config.yaml
train_examples: 203450
horizontal_flip: true
mlp_ratio: 3
patch_size: [1, 1]
learning_rate: 0.00088
max_steps: 40000
batch_size: 64
final_lr_fraction: 0
Rows from block 2 of a small image inpainting model, named by matrix and row number. Rows with one number belong to one neuron. Each number is 128 + 32 x the weight over its row's rms, rounded and kept within 0 to 255. All counts start at 0. After the name is the row's rms in percent of the matrix's.
Before each neuron's rows are labels from the 100 images, of 14976, where the neuron reaches its highest value: "patch colour" is the nearest of a few named colours to the mean colour under the peak. Only what is clearly more common there than usual is listed. The data: drawn small creatures on textured ground.
# fc1: MLP up (model.blocks.2.mlp.fc1.weight, 960x320), inputs 107-213
# fc2: MLP down (model.blocks.2.mlp.fc2.weight, 320x960, transposed), outputs 107-213

patch colour: pink
fc1.3 106 [183 145  96 198  87 113 171 144 145 136 111  88 136 137 101 113 120  57  64  94 147 110  78 103 169  71 109 183  83 103 179 116 161 131 163  94 131 142  81 113 130 143 139 183 143 130 149  98 134 129 150 110 173 107 131 134 157 128 118 100 121 172 125  81 125  85 139 167 130 122  86 152 166 150 186 138  60 151 115 134 130  91 161 197 122 128 115 100 133 152 139 125 130 157 146 119 137 160 155  96 200  75  96 141  58 113  74]
fc2.3 096 [131 103 145 150 125 122 118  40 122 110 113 129 134 148 164 201 164 105  78 131 113 137 102 130  94 111 123 171 147 163 126 165 100 135 160 115 210 151  85 159 155  78  95 176 146 152  74 166 165 153 110 120 130 125  43 122 144 129 113 120 115 162 148 124  81 163 163 133 131 123  84 144 129  86 200  92 109 188 121 116 133 121 165 136 138  92 127 164 190 103 164 138  97 117 148 116 133 120 110  94 152  98 149  57  81 118 147]

patch colour: green
fc1.755 097 [146 143  91 120 214 122 185 144 104 139 135 109 103 127 144 128 152  86  88  81 139 159 135 137 148 161 150 148 138 135  53  97 126  99 120 105 124 119 106 137  74  91 126 108 170  96 137 110  99  96 110  68 129 109 137  94 122  49 128 128 133 123 138  97 162  83 159 101 136 128  92  85 122 119 178 115 180 120 101 149 161 123 100 100 134 121 170 102 141 143 148  94 120 116  96  91 167 130 143 152 129 140 160 146 115 120 117]
fc2.755 080 [137 153 162 126  94  78 102 136 139 140 120 121  47 131 208 227 102 138 109 109  84 120 101 129 111 104 128 163 122 132 125 157 124 135 143 159 160 124  91 194 128 115 139 106 134 145  64 112 208 130 101 124 120 109  85 143 139 136 126 114 160 125 100 148 175 157 139 154 142 117  91  90 160 164 102 123 129  69  81  89  94  89 194 131 102 139 130 147 114 152  52 104  90 165 141  93 133  93 142 122  19  85 153 143 143 118 184]

patch colour: grey
fc1.80 099 [142 130 106 127 164 159 110 169  79 166 138 146 110  95 169 135 174  65 147 149 139 134  93 138 147 172 112 159  89 139 151 105  95 173 115  96 114 132 112 142 122 121 115 118 168 139 185 127  53 119 178 123 139 101 120 151 113  85 121 205 118 109 137 149 119 129 158 161 157  67  86 137  92 148 183 132 188 132 125 222  81 130 164 148 141 142 127 148 128 127 134 149 140 153 115 113 157  73  97 111 128 176 141 116 116  67 171]
fc2.80 100 [ 81 124 129 158  80 126  93  88 175 144 152 163 138 115  92 171 130 147 113  97 110 145 107 107 124 147 136 147 128 155 101 173 149 147  90 118  99 152 162 120 162 144 141 132 108 110 167 137 111 152 143  94 153 145  90 159 130  89 105 147 122  99 184 144  92 165 146 151 121 161 119  91 114 157 115 120  89 156 136 142 121 102 172 152 189 163 146 185 150  76 126 115 106 112  94 126 143 130 155  87 127 136 143 127 125 140 165]

patch colour: pink
fc1.276 094 [187 133 124 168 126 127 131  97 124 126 121 125  91 128  95 182  84 119 108 146  59 107  91 124 166 148 107 198  10 152 102 158 102 166 194 171 128  94 116 185 134 128  83 175 163 130 186  95  72 147 118 161 133 131 139 137 107 113 168 171 131  71 150 118  53  90  88 111 187  41 171 112  92 184 161 116 166  90  79 113 109 119  87 121 133 141 163  94 103 169 127 130 140 138 153 135 190 109 123 161 170  92 147 102 104 197 173]
fc2.276 093 [134 168 194 127 151 135 183  79 110 109 134 114 107 111 113 188 149 163 122  87  71 129 161 141 124 109 141 118 215 157  72 100 155 149 107  74 116 127 121 101 111  39 122 107 167 134  51 174 103  98 167 112 219 169 165  70 151 144 119 142 125 115 119 146 165 108 119 125 123  79 112 152  76 173 160 148 144 151 105 121 111 103 100 146 146 123 174 127 115 150 125 118 139 158 143 132 125  63 123 134 130 161 116 120 131 119 143]

patch colour: grey
fc1.108 100 [139 115 116 128 117 168 165  65  89 166 116 181 102 166 143 121  73  91 121 180 155 159 149 139 149 121  97 162 159 129 112 119 119 110 124  77 125 119 155 106 149 114 101 139 144 155 132 116 121  64 149  75 146 147  87 127 143 126 111 126 104  95  97 153  84 129 125 112 133 138 138  71 149 124 152 139 177 113 163 122 134 104 191 113 114  84 153  57  91 136 105 140 119 112 173 130 136  55  53  77 112  68 116 100 116 120 191]
fc2.108 102 [170 109 158 114 199  85 115 144 108 157  85 161 151 110  98  96 190 103  42 128 121  64 135 163 119 146  89 145 137 112  96  80 179 117  88 127 160 138 179  80  92 122 155 101  86 107 182 204 171  90 173 126 149 130 137 121 124 136 126 123 121 131 131 179 159  66 139 124 149 147 115  42 110 124 155 130 155 166 128  88 121 146 151 159 145 137  45 114  90 116 131 198 153 158  75  57  86  94 165 127 117 123 149 158 127 104 178]

patch colour: white
fc1.455 085 [151  87 139 112 119 125 167 133 155 149 140 129 129 152 156 120 191  89 100 113 153 129 155 106 105 114 112 169 108 132  94 114 154 177 120  69 159 130 145 162 124  90 160 122 162 133 124 138 116 115 107 137 137  99 143 116 134 163 205 102 188  40 162  96 131 135  97 140 154 133  94 162  92 132  65 123 136 131 138 123  83  75 134 125 159  78 170  87 109 112 119 173 124 157 110 144 132 122 153 153 112  80 155 145 162 166 121]
fc2.455 092 [160 187 118  94 103  73 141 130 124 120 124 139 133 115  85 157 156 139 122 137 132 141 148  86 118 170 105 117 111 118  41 120 136 133 115 133 115 102 175 122 155 175 133 104 127 160  92 121 161 103 144 155  93 126 129 129 182 124 165 130  97 161 128 132 145 126 166 117 101 156 122 160 122 148 172  89 125 147 182 119 172 149 148  96 107  95  72 166 116 129 133 110 127 132 130 115 161 123 210 145 108 150 186 117 122  78 110]

patch colour: green
fc1.245 076 [102 140 114  97 131 161 156  71 116 180 142 114  89 155 145 166 149 133  83 123 104 104 113 127 115 109 170 140  92 116 100 158 141  85  98  96 156  92 120 104 140 146 116 107 125 106 135  95 156 150 135 147 205  72 126 128 196 150 135 175 143 105 116  81 149 116 158 151 125 117 153  68  95 129 187 115 128 137  99 121 121 124  80 151 117 112  51  81 143 139 133 117  92 152 130 148 137 112 124 126 159 138 158 138 239  89 119]
fc2.245 070 [ 83 117 147 138 173 106 118 146 155 123 117 131  95 123 147  79 162 160 150 126 146 148 111  71 102 126 193 135 139 145 147  51 138 107 100 168 154 162 188 141 126 104 109 163 105 142 170 109 200 133 182 164 170  63 193  94 160 149 127 111  79 136 139 144 157 163 158 115 123 126  95 138 128 130  50 173 106  74 144 140 131 147 134 130 165 136 107 106  96  98  38  88 149 190 145 208 143 175 166 154 154 141 115 106 247 135 104]

patch colour: red; purple
fc1.183 087 [104 137 105 177 114 125 144 220 107 118  92 116 124  96 129 126 168 173 142 160 157 163 137 114 142 130 157 112 144  84 118  53 181 174 158 132 157 109 123 115 126 125 162 156 128 133 113  94 117 128 157  87 157 122 134 106 195 132  80 142  90 185  91  97 152 102 174 135 117 148  87 161 110 143  93 128  99 128 133 119 138  63  89 135 134 112 182 143 174 136 135 162 107  97 176 147 115 144  49 114 135 150 140 156 110 136  88]
fc2.183 088 [104 134 176 109  98 105 125 136 106 168 100 134 161 195 138  85  87 125  71  98  97 136 117 141 108 107 155 127 145 146 112 137 117 226 102 126  81 159 119 176 166 121 137 124 130 146 148 107 102 125  89 133 125 171 177  66 150 101 129 177 181 108 165 168 176  92 131 189 195 111  87 102 127 143 145 206 124 127 127 140 140 144 123  94 134 140 162 135 110 170 121 144 169  81  61 125 173  94 139 141  89 102  95  83  85 164 110]

patch colour: red
fc1.39 081 [184 152 115 184 103 161  99 133 218 122 154 163  79  97  62 187 101 175 105 193 136 109 138 103 126 116 107 151 138 127 126 101 128  89  54  99 144 111 157  71 147  85 101  77 147 108  92 164 107 167 145 145 166 136 180  96 133 104  95 141 155 175 119  74 199  47 207 123 138 126 136 123  80  85 155 113  77  81  70 111 131 184 109 166  97 130 148 122 124 141 116 121 114 159 141 150 147 141 128 156 137 127  98 148 100  73 104]
fc2.39 082 [147 140 137  98 100 111 120 116  99  54 100 154  77 177 110  86  68 136 120 207  77 149 163 178  71 121 138 128 119 130 180 119 140 186 154 123  91 150 132  92 103 113 102  69  84  85 171 192 146 152  65 164  95 176 170 113 117 137 137 181 133 125 118 140 123 180  97 163 107  83 171 153 110 119 161 103  76  91  69  58 105 169  58 108 134 134  98 122 102 122 158  83 158 113 117  67 129 172 123 163 189 116 133  92  97 141  81]

patch colour: white; pink
fc1.353 108 [137  96  94 122 116 119 158  61 147 146  62  98 160 206 181 137 117 167 129  83  92 148 152 117 137 137 150 146 124  70  44  82  92 205 106 113 171 105 105 106 180 124  79 104 154 213 159  95 111 111 119 131 110 111 117 124 178 111 134 144 175 145 151 117 122 125 182 157 109 125 185 101 122 189 129 135  94 166 159  80 135 119  81 165 121  93 125 128  74 129  94  93 103 139 101 187 136 118 234 141 119  37 181 159 110 146 127]
fc2.353 119 [113  77 112 148  89 117 123 209 142 156 113 244 127 121  92 123 100 142 150  93 118 131 127 185 138 144 139 123 191 130 117 121 126 115 144 210 132 139 112 160 162 147  86 129 141 126 182 165 103 164 117 118 146 105 111 175 131 155 154 107 172  71 127  76 114  93 124 140 138 160 146 116 120 116  61  29 149 163 153 122  98 137 154 123 141 133 146  80  64  54 128 153 121 139 136 149  97  88 117 155 121  92 131 157 113 121 157]

patch colour: white
fc1.700 098 [109 101  82 160 157 170 113 127 193 103 136  73 132 166 140 155  94 182 192  98 185  86 141 141 125 171 155 114 102 154 134 116 116 124 147 102 195 133 133  51 153 176 149 175 160 185 115 117 101 135 101 115 164 138 115 172 138  88 142 170 176 147 145  85 152 161 146 130 169 113 167 121 112 148 133 139 116 135 144 133 124 124 103 133 143 118 187 133 164 197 117 105 114 167 140 146  97 101 144 132 142 146 154 132 139 171 154]
fc2.700 085 [126 128 163 125 211 175 171 135 170  84  87 140 183 136 101  96 139 130  94 131 144 167 118  93 135 118 174 142 143  95 109 142 128  95  84 152 163 118 166 195  99 125 106  72 106 151  90 173 101  58 114 162  99 144 114 150 128 146 147 115 177 124 123 163 113 144 159 117 116 184 148 146 119  75 147  95 135 108 101  54 133 121 153 167  76 151  85 180 126 126  90 121 151 132  76 120 197 135 168 108 230 105 183 131 161 123  85]

patch colour: grey
fc1.131 110 [143 146 103 152 118 193 142 156 116 159  94 164  79 121 117 147 106  80 104 188 139 113 149 101  85 108 121 167 119  88 102 108 182 111  39 136 165 146  92 149 141 151 147 183 147  77 113 111 156  38  87 116 140 113 136 123 149 123 123 126 119 136  89  88 113 130 181 120 143 133 100 191  92 157 150 117 135 156 115 114 103 104  90 162  64 143  79  47 123 139 135  66 180 135 162 129 191 144 165 182 136 105 153 173  86 137  95]
fc2.131 110 [ 99 150 140 106  96 126  88 146 141  93 183 166 124 219 122 173  79 145  79  80 107 134 145 153 101  96 159 135 139  94 102 145 150 166 114 115 102 137  81 153  88  88 114 117  83 154 105  84 105 147 152  63 135 113  83 231  88 150  81 158 171 157 166 163 167  82 120 167 140 121 142 165 117 121 112 133  87  69  86  72 138  96 161 155 118 164 126 168 112 117 171 178 189 163 124  81  39 109 103 118 120 121 115  95 135 135 144]

patch colour: red
fc1.645 101 [171 127  77 150 151 165 189 132 154 201 159 103 142 104 146 182  91 100 172 119 132 137 212 120 127 118  85 131 125  87  82 160 106  50 151 108 128 212 105  90  96 130 132 138 165  75 132 119  80 180 180 121 136  70 128 147 161 103  98 190 136  96  41 135 121 140 154 126 125 129 146 161 119 114 145  78 107 164 121 114  73 157 119 145 113  79  78  66  88 168 148  93 155 114 116 122 170  76 130  80 178 182 138  74 162 126 118]
fc2.645 117 [170 182 113 126 117 140 166 204 130 129 186 138 130 129  90 149 101 100 184 168 137 149 130 117 121 133 134 126  84 106 156 158  84 106 136  98 134  81 177 131 125 134 132 130 145 154  71 120 187 133 187 141 177 128 156  76 129 110 149 103 116 156  86 175  90 128 123 160 119 160 187 120 122 157 145 116 135 149 179 109 153 147 128 107  97 230 118 123 139  89 141 121 147 137 154  96 125 113 142 167 121 137 138 130 101 120 136]

patch colour: green
fc1.599 103 [107  75 122  92 189 220 135 140 103 183  96 180 141  93 211 186 137  45  66  97  96 119 142  83 139 145 147 144 132 110 111 178  89  90 138 101  94 101 142 123 108 122 132 101 149 120 146 128 103 155 177 147 129 129 170 137 109  97 125 140 101 106 155  88 129 114  99 122 125  99 125 129 140  93  86 105 127 157 101 102 129 132 188 128 102 113 111  67 127 114 110 140 110 165  93 202 125 134  91 114 135 131 151 101 104 133 105]
fc2.599 094 [160 199 139 162  92 156 171  90 111  91 144 174 124 112 111 131 107  73 115  92 151 126 122 131 118 161 117 115 115 134  54 125 123  72 117 121 156 140 170 202 100 153 131 117 100  55 150 152  43 100 159 143 149 134  63 172 124 137 174 163  93  36  84 163 116 111 129 163 165 103 124 139  95 131 119 138  73 122 141  70 129  72 115 145 125 170  60 122 124 119 138 154 134 151 144 157 156  46 172 118 158 104 135 142 110 117 146]

patch colour: red
fc1.47 111 [166 125 125 109 122 195 139  81 120 144 102  83 124 117 104 130 122 158 179 111 106 119 110 156 155 158 125 102  74 111 144 123 150 104 186 150 149 163 112  96  80 119 144 120 126 105 134  87 158 131 185 102 193  86 120  77 128 105 138 136 124 123  99 151 156 178 122 107 141  87  78 125  94 118 148 110 111 142 165 188 142 151 156 158  94  89 135 125  23 130 128 146 168 110 100  67 255  97 127 106 144  89 118 120 152 137 125]
fc2.47 117 [119 118  41 158 122 131 149 119 142 126 112  99  69  91  88 170  79  85 143 136 160 115 133 146 145 119 124 149  62 159 137 128 101 119  90 146 146 130 121 132  86 132 102 130 108 137 234 166 175 149  80 153 154 131 151 142 147 102 111 117 172 167 146 169 107 134 118  54 134  55 120 138 132 106 113 159 130 143 124 104 120 126 183 176 130  91 128 136 103 104 124 170  95 128 133  95 182 133 115 109 152 121 133 135 114 137 151]

patch colour: pink; white
fc1.462 122 [142  83  97 145 211 126 153 106 131 152 102 146 128 154 170 123 136 121  68  86 109 153 133 129 149 116  39 154 135 136 175 143 118 159 103 117 131 146  69 102 151  33 103 137 142 230 113 124 131 129 155 147 146 115 179 159 184  96 121 176 118 146 179 110 119  51 108  96  98  81  67 122 102 135 163 162  87 139 131 120 102 137 118 111 126 176 122 147  95 156 107  98 128 156 151 115 148 150 113 140 174  39 140 132 158 152 139]
fc2.462 128 [125 103 139 135 111 144  97  23 164 184 125 122 123  93  97 186 139 172 109 125 176 126 119 146 151 128 115 108 122 186 115 133  82 111 165 157 129 161 140 108 230 192 147 135 120 144 229  91 167 155  52 117 134 127  76 108 128 131 130 126 137 115  78 131  96 136 116  60 182 137 117 170 152  89 144  62 141 138 120 126 115 133 145 112 157  75 139 113 136  62 109 166 124 108  91 136  50 113 143  96 114 131 118 157 101 127 123]

patch colour: red
fc1.586 098 [ 82 118 128 144 131 170 167  84 138  91  93 109 131 108 100 168  89 110  94 141  91 171 108 170 123 146 138 199 132  27 130 126 121 159 104 120  90 167  82 121 109 111 138 124 124  99 133 100  88  77 148 161  79 154 108 131 123 135 120 148 152  97 127 158  88 156 131 146 165 110 111 142  97 158 115  90 128 136 109 174 124 134 198 128 118 162 195 143 103 138 113 113 118 122 136 133  87  68 116 125 150 104 110 118  76 166  87]
fc2.586 086 [122 147 107 152 133 108 105 104 116 175 113 110 146  81 174  91  96  86 167 140  72 143 146 114 108 111 151 109 108 168 153  80 197 156  99 155 116 145  83 111  90  95 132 149 141 140 135 180 138 128 113 141 133 193 119 143 125 185 123 180 123 118 141  97 129  90 100 115 113 168 111 166 148  80 118 129 151 108 120 179 134  73  27 107  63 108 107 155  59 162 146 143 121 111 128 193 127 149 134 126 143 149 119 177 145 116 122]

patch colour: grey
fc1.711 112 [171 128  78 166 195 203 141 122 140 117 118 148 149  78 126 142  82 127 138 181 169 166  89 143 145 148 133 193 124  70 108  90 107 153  90 155 159  61  97  92 150 158 128 149 145  97 143  95 110  67 113 139 101 119 121 100  79 119 144 161 172 132 128 157 152  48 171 102 152  93  95 164  76 159 172 117 136 149 202 117 115 122 138 145 111  99 117 111 129 147 128 153 157 129  76 106 152 144 116 131 116 125 100  50 139 159 127]
fc2.711 113 [134 158 153 114 184  93 106  75  99  57  94 194 125 171 133 188 111 114  70 134  93  94 119 115  87  82 138 120 205 154 119 109 154 105 150 130 143 140 125 157  67  81 110 116  67 194  56 126  95 124 148 135 102 110  81 114 115 164 154 144 192 133 184 165 116 118 136 166 118 150 161 127 143 113 184 102  86  74 140  96 158 110 146 129 157 133 107 186 124 153  41 136 100 114 116  82  83 100 179 131 122 157 119 163 137 134  87]

patch colour: pink
fc1.737 066 [ 69 118 149 153 144 166 106 113 174 102 134 122 134 135  44 200 162  83 103  59  99 143 134 127 146 145 146 129   1 144 118 114 147 120  85 160  39 101 148 119  88  85  78 170 119  88 116 173 161 107 104 191 205 198 138 142  93 142 107 140 129 118 130  95  60 125  98 136 175 149  90  60 120  57 114  89 118  97  91 160 176 123 116 118 161 143 121 128 115 160 113 104  53 163 153 125 130 144 166 116  89 154 124 131 130 138 129]
fc2.737 074 [124 122 103  92 173 194 129 126 148 182 163 108 122  95 198  92 132 142 108 110 139  71 107  59 109  70 127 115 148 146 183 143 117 123 148  70 119  92 133  89  66 162  97 149 127  94  84 141 135 153  91  99 146 173 105  88 136 126 157 132 110  95 117 131 139  87 166  75 101 150 146 111 167  53 146  70 137 127 160 134  65 169  80 124 123 131 143 150 180 178 158  71 123 102 121 136  99 154  94 131 210 123 167 138 128  91 177]

patch colour: grey
fc1.404 129 [153 113 114 172 183 132  98 129 106 120 129 176 195  99 136 135 122 113  68 117 180 194 139 125 128 138 128 192 123 108 171 118 184 113 142 153 139  73 108  92 122  73 174 117 128  94 105 145 123  58 114 134 138 114 111 119 149 140 126 133 168  71 111 164 100  15 147  58 135 115  92 147  93 112 143 133 170 105 172 114  76 135 147 155 133 141 127 102 113 132 127 133 127  99 169 146 143 142 104  65 129 131 152  73 118 165 126]
fc2.404 151 [ 92 166 104 132 104 128  81 123  97 104 136 154  90 184  87 248  98  79 114  72 151  29 128 183 139 146 123 121 172 102 103 127  71 107  98  93 105 128 166 112 104  87 104 101 136 172 121 125 161 184 131 143 119 127  96 163 102 140 126 140 178 151 180 143 113 131 122 157  80 136  71  61 164 151 143 143 123 141 113 106 136  89 153 149 113 136 152 151 131 134 120 170 110 136 115 105 120 112 155 119 148 170 131 128 130 142  99]

patch colour: white
fc1.314 080 [154 104  88 205 142 132 157 117  96 131 156 130 136 115 143 156 130 144 115 145 153 101 143 142 108 101  79 157 132  13 155 116 153 122  63  79 104 159  37  82 157 122  93 147 111 150 128  90 114 145 142 129 120 106 150 101 111 147 154 247 134 105 161 167  83 109 182 137 213  95 185 104 124 105  90  45 183 106 131 109 154 166 128 114 126 129 123 120  97 132 111 156 123  75  87 151 128 129 103  61 193 149 160  82  83 100 138]
fc2.314 094 [157 162 104 107 156 145 147  86 114 110 110 147 131 163  61 168 120 174  94  91 122 172 178 125 111 147 111 103 144 138 132  90 161 176 157  73 103  98 139  94 118 108 146 129 137 171 124  91 103  89 148 155 192 134 131 120 138 127 146 127  93 131 141 141 126 124 171 116 110 137 116  87 180 133 180  88 168 133 106  53 147 152 110  88 167  88 115 136  90 100 172 108  72 155 124 155 105  98 170 140 121 154 181  83 157 102 102]

patch colour: white; pink
fc1.128 097 [138 102  88 130 186 116 146 182 146 139 187  78 125 110 106 162 153  94 132 109  75 157  84 135  86 153 120 145 113  82 100 118 113 106 157 161 134 132 154  94  88 130 149 116 140  93 134  82 120 140 109  87 152  94 176  91 122 100 168 181 129 139 103 158  70 120 144 116 194 114 139  90  86 143 120  93 204 132 119 126 135 130   9 173 137 106 110 128 157 121 126 106 195 136  56 105 119 133 136 160 135 139 130 125 175 161 165]
fc2.128 106 [136  90 134  99 132 138 197 159 177 173 161 116 153 145 178  96 202  84 154 130 100 181 117 117 101 165 143 170 156  99 139 126 166 148 135 148 173  94 112 145 132 103 109 167 107 155 156 157 156  78 149 179 143 139  83 148 102 142 108 122 146 137 160  92 126  61 157 117  90 136 119 127  89 121 117 102 131 105 107  59 141  98 148 143 152 126 107 119 104 179 129 138 128 135 157 151 123  91 167 182 160 134 167 160 120 114 112]

patch colour: green
fc1.242 100 [126 119 137 239 141 145 120 102 132 170 113 163 122 116  73 139 150  38 153 175 128 103 106 113 143  97  83  95  99 130 128 157 177 101 121 137 112 179 104 156 170 153  65 144 134  88 145 110 142 115 123  90 128 122 137 137 107 117  86 134  67 112 116 103 118  81 115 128  74  91  97 141  27 118 119 121 192 117 104 106 112  85 104 181 113 130 198  88  61 153 129 113 184 123 135 199 142 177 127 113 182 106 144 138 167 146 115]
fc2.242 097 [103 178 141 107 106  83 137 105 104  88 138 125  72 121 110 126 114 195 108 111  88 154 101 129  98 134 109  98 100 146 142 108 160 156 122  63 158 125 137 166 169  86 180 151 127 169  75 109 151 129 134 183 128 104 134 160 120  78 108 163  87 133 190 165 173 116 147 142  78  48 103  93 159 167 168 131 110 150  94 189 138 159 122  78 110 100 104 131 141  47 138 128  83 144 135 191 117 123 160 165 109 178 129  67 203  91 136]

patch colour: pink
fc1.591 104 [163 136  89 176  97 163 154 210 113 154 142 102 116 131  49 138 116 120 138  81 124 116  97 136 101 134 132  71 153 141 131 119 109 175  90  81 125 190  95 114 122  65 139 144 183 167 127 113 106  94 155  75 137  72 133 151 165  68 133 152 103 154 144 153 134 119 135 155 150 160  95 162  91 100  61 122 149 176 152 181 118  88 170 128 107  57 138 160  84 127 136  96 178 154 129 149 112 155 127 126  90 152  99  81 131 124 190]
fc2.591 101 [150 120 117 126 151 113 106  83  89 114 145 148  83 108 157 139 144 122 112 116 105 108 108 123 126 127  61 140 134 129  65 108  76 153  88 110 137 145  76 120  63 132  82 159 133 131  99 117  58 139 102 125 110 117  68 109 108 102 151 123  79 101  72 126 107 126 143 144 109 143 163 106 122 130 171 166 150 161 151  88 145  84 188 138 175 168 108  97 170 126 105 149 122 164 120  49  97 123 122  92 120 184 133 156 137 157 117]

patch colour: green
fc1.69 072 [120 135 122 182 186 182 192  85 116 154 149 130 112 101 186 166 163  65  91 129 123 104 107 143 141 140 153 132 134 128 193 186 107 173 147 136  80 150 109 161 207 154 106 135 117 153 116 114 166 126  82 133 146 111 142 102 108 106 157 126 104 108 215 147  75 154  99 111 148  60 132 194 159 132 139 112 110 104  93 182 185 130  85 125 156 158 147 121 141 124 129 192 120 123 183 137 143 155 132 108  96 145 114 131 146 167 126]
fc2.69 078 [111 103 108 143 106 217 136 111 169 129 136 110 152 154  81 167  87 136 170 121 143 137 123  70 151 153  70  84 156 101 133 143 148 127 120 109 134 129 127 111 116  74 176 131  99  81 168 121 177 144 123 133 174 128 100 145 147 130 125 126 102  92 139 141  83 152 125  82  35 101 158 149 150 149 125 143 148 150 151  88  75 149 142 113  79  75 149  89  86 106 180 149 111 126 103 140 110 163  90 139 134 126 120 129 169 113 149]

patch colour: red
fc1.103 090 [138  97 122 187 144 136 182 118 149 144 122 192 115 146 175 136 134 124 125 104  81 132 134 154 126 146 124 141 151 107 172  78 171 137 101 121 136  55 107 121 117  97 197 119 143 169 127 119 159 124 142 124 226 110 144 124 103  97 107 138  90 183 189  95 138  80 123 129 108 130  75 139 101 114 124 115 131 157 168 133 129  89 176 127 135 131 146 132 113 110  92 171 141  57 160  98 122  96  52 126 108  95  89 130  92 111 123]
fc2.103 106 [122  94 177 149  47 156 152 127 123 118 146 152 151 156 150 164  92 108  72  96 113 202 144 137 117 103 113 108 151  96 114 133 156 120 130 155  89 207 145 161 131 105  92 176  90  90 182 140 147 130  89 115 198 132 144 128  97 152  74  98 148  59 120 209 126  63 120 116 123 118  93 141 129 174 136 162 131 137 133 114 156 133 142 136 112 167 127 131 136 115 138 147 112 105  59 162 175 123  82 115  84 121 128 132 112 160 130]

patch colour: grey
fc1.16 101 [110 138 101 134 159 135 135  91 112 163 167 103  96 131 170 109 120 165 185 196 103 120 104 125 126 141 123 141  92 121 234 157 151  66 147 102 152 183  87 128 209  90  84  60 168 163 127 119  74 141 142 109 177 110 197 111 128  76 143 122 125 107 142 130 107 120 135 155 153 126 164 191 100  97 131 116 128 119 155 132  93  82 129 126  73  80  99 156  98 154 126 126 103 125 165 190 151 193 104 143  91 135 142 138 176 159 148]
fc2.16 087 [133 171 156 157 152 159 158 132 128 124 147  72 136  79  58 106 147  90 172 134  79 144 130 134  83 126 117  99  49 111 118 156 110 118 128  55 160 123 136 141 145  98 136 158 115 119 145  87 174 118 165 117 147  95 131 121 160 151  90 138 112 135 115 149 129  84  86 181 172 111 170 199 117 132 156 155 130 139 103 115 134 165  98 116 160 154  98  54 116  97  75 107 101 174 148  82 137  76 138 110  91 180 130 143 153 162 114]

patch colour: white; pink
fc1.640 088 [119 123 144 131 135 123 107 172 155 144 148  80 106  91 132 182 173 116 110 121 117 156 140  93 166 119 150 164  97 125  94 118 191 104 101  74 169 133 133 125 144 107 140  90 155 127 139 123  81 129 164 134 171 149  81 149 133 151 109 113  99 162  86 151 196 142 135 182 144 130  64  64 133  71 131 120 115 111 143 213 110  87 163 159  91 121  80 120 166 150 108  57 176 171 106 106 142  80  89 144 107 108 143 119 101 112 156]
fc2.640 066 [118 132 149 129  99 135  68  83 128 125 188 122 137 141 165  66  99 138 119 112 150 139 104  92 175 107 107 101 144 119 141 121  78 152  80  76 131 141 134 177  96 113 128 111 105 147  62 126 103 145 119  99 136 163 126 103 151 151 182 139 125  88 128 103 140  91 184  92  99 110 117 172 144 100 193 165  98 132 126  90 118 146 142 113 133 108 107 179  90  75  64 126 159 155 117 136 204 112 147 111 200 133 186  78 149  79 108]

patch colour: pink; grey
fc1.500 103 [154 135  43 183 122 157 177 227 130 130 150 102 135  87  82 109 141 146 104 154 119  88 135 166 118 123 142 119 137 102  96 125 130  90 131 106 146 134  97 136 125 139  76 117 133  91 148  70  99   1 117 108  85  88 138 132  97  87 114 182 150 111 127 104 144 144 129 118 221  85 161 130  49 125 127 121 155 139  95 143 152 225 111 136 117  89 131 118 169 169 152  76 250  81  86  97 213 130 158 115 147 113 148  98 156 116  97]
fc2.500 132 [131 122  94 146 178 126 118 107 105 148 154 131 106 157 113 185 171 137 106 135  90 165 193 144 137 125  85 116 124 122 116  92 141 127 130 123 107 106 141 101 110 137  84 214  97 136  73 142 102  81 155 129 150 129 105 157 101 148 114 120  98 128 142 107 109 102 130 133 118 133 138 178 122 125 135 124 119 130 119 109 112 160  97 159 137 132 121 124 157 103   0 164 142 109  84 114 109 126 130 111 144 162 135 139 126 137 140]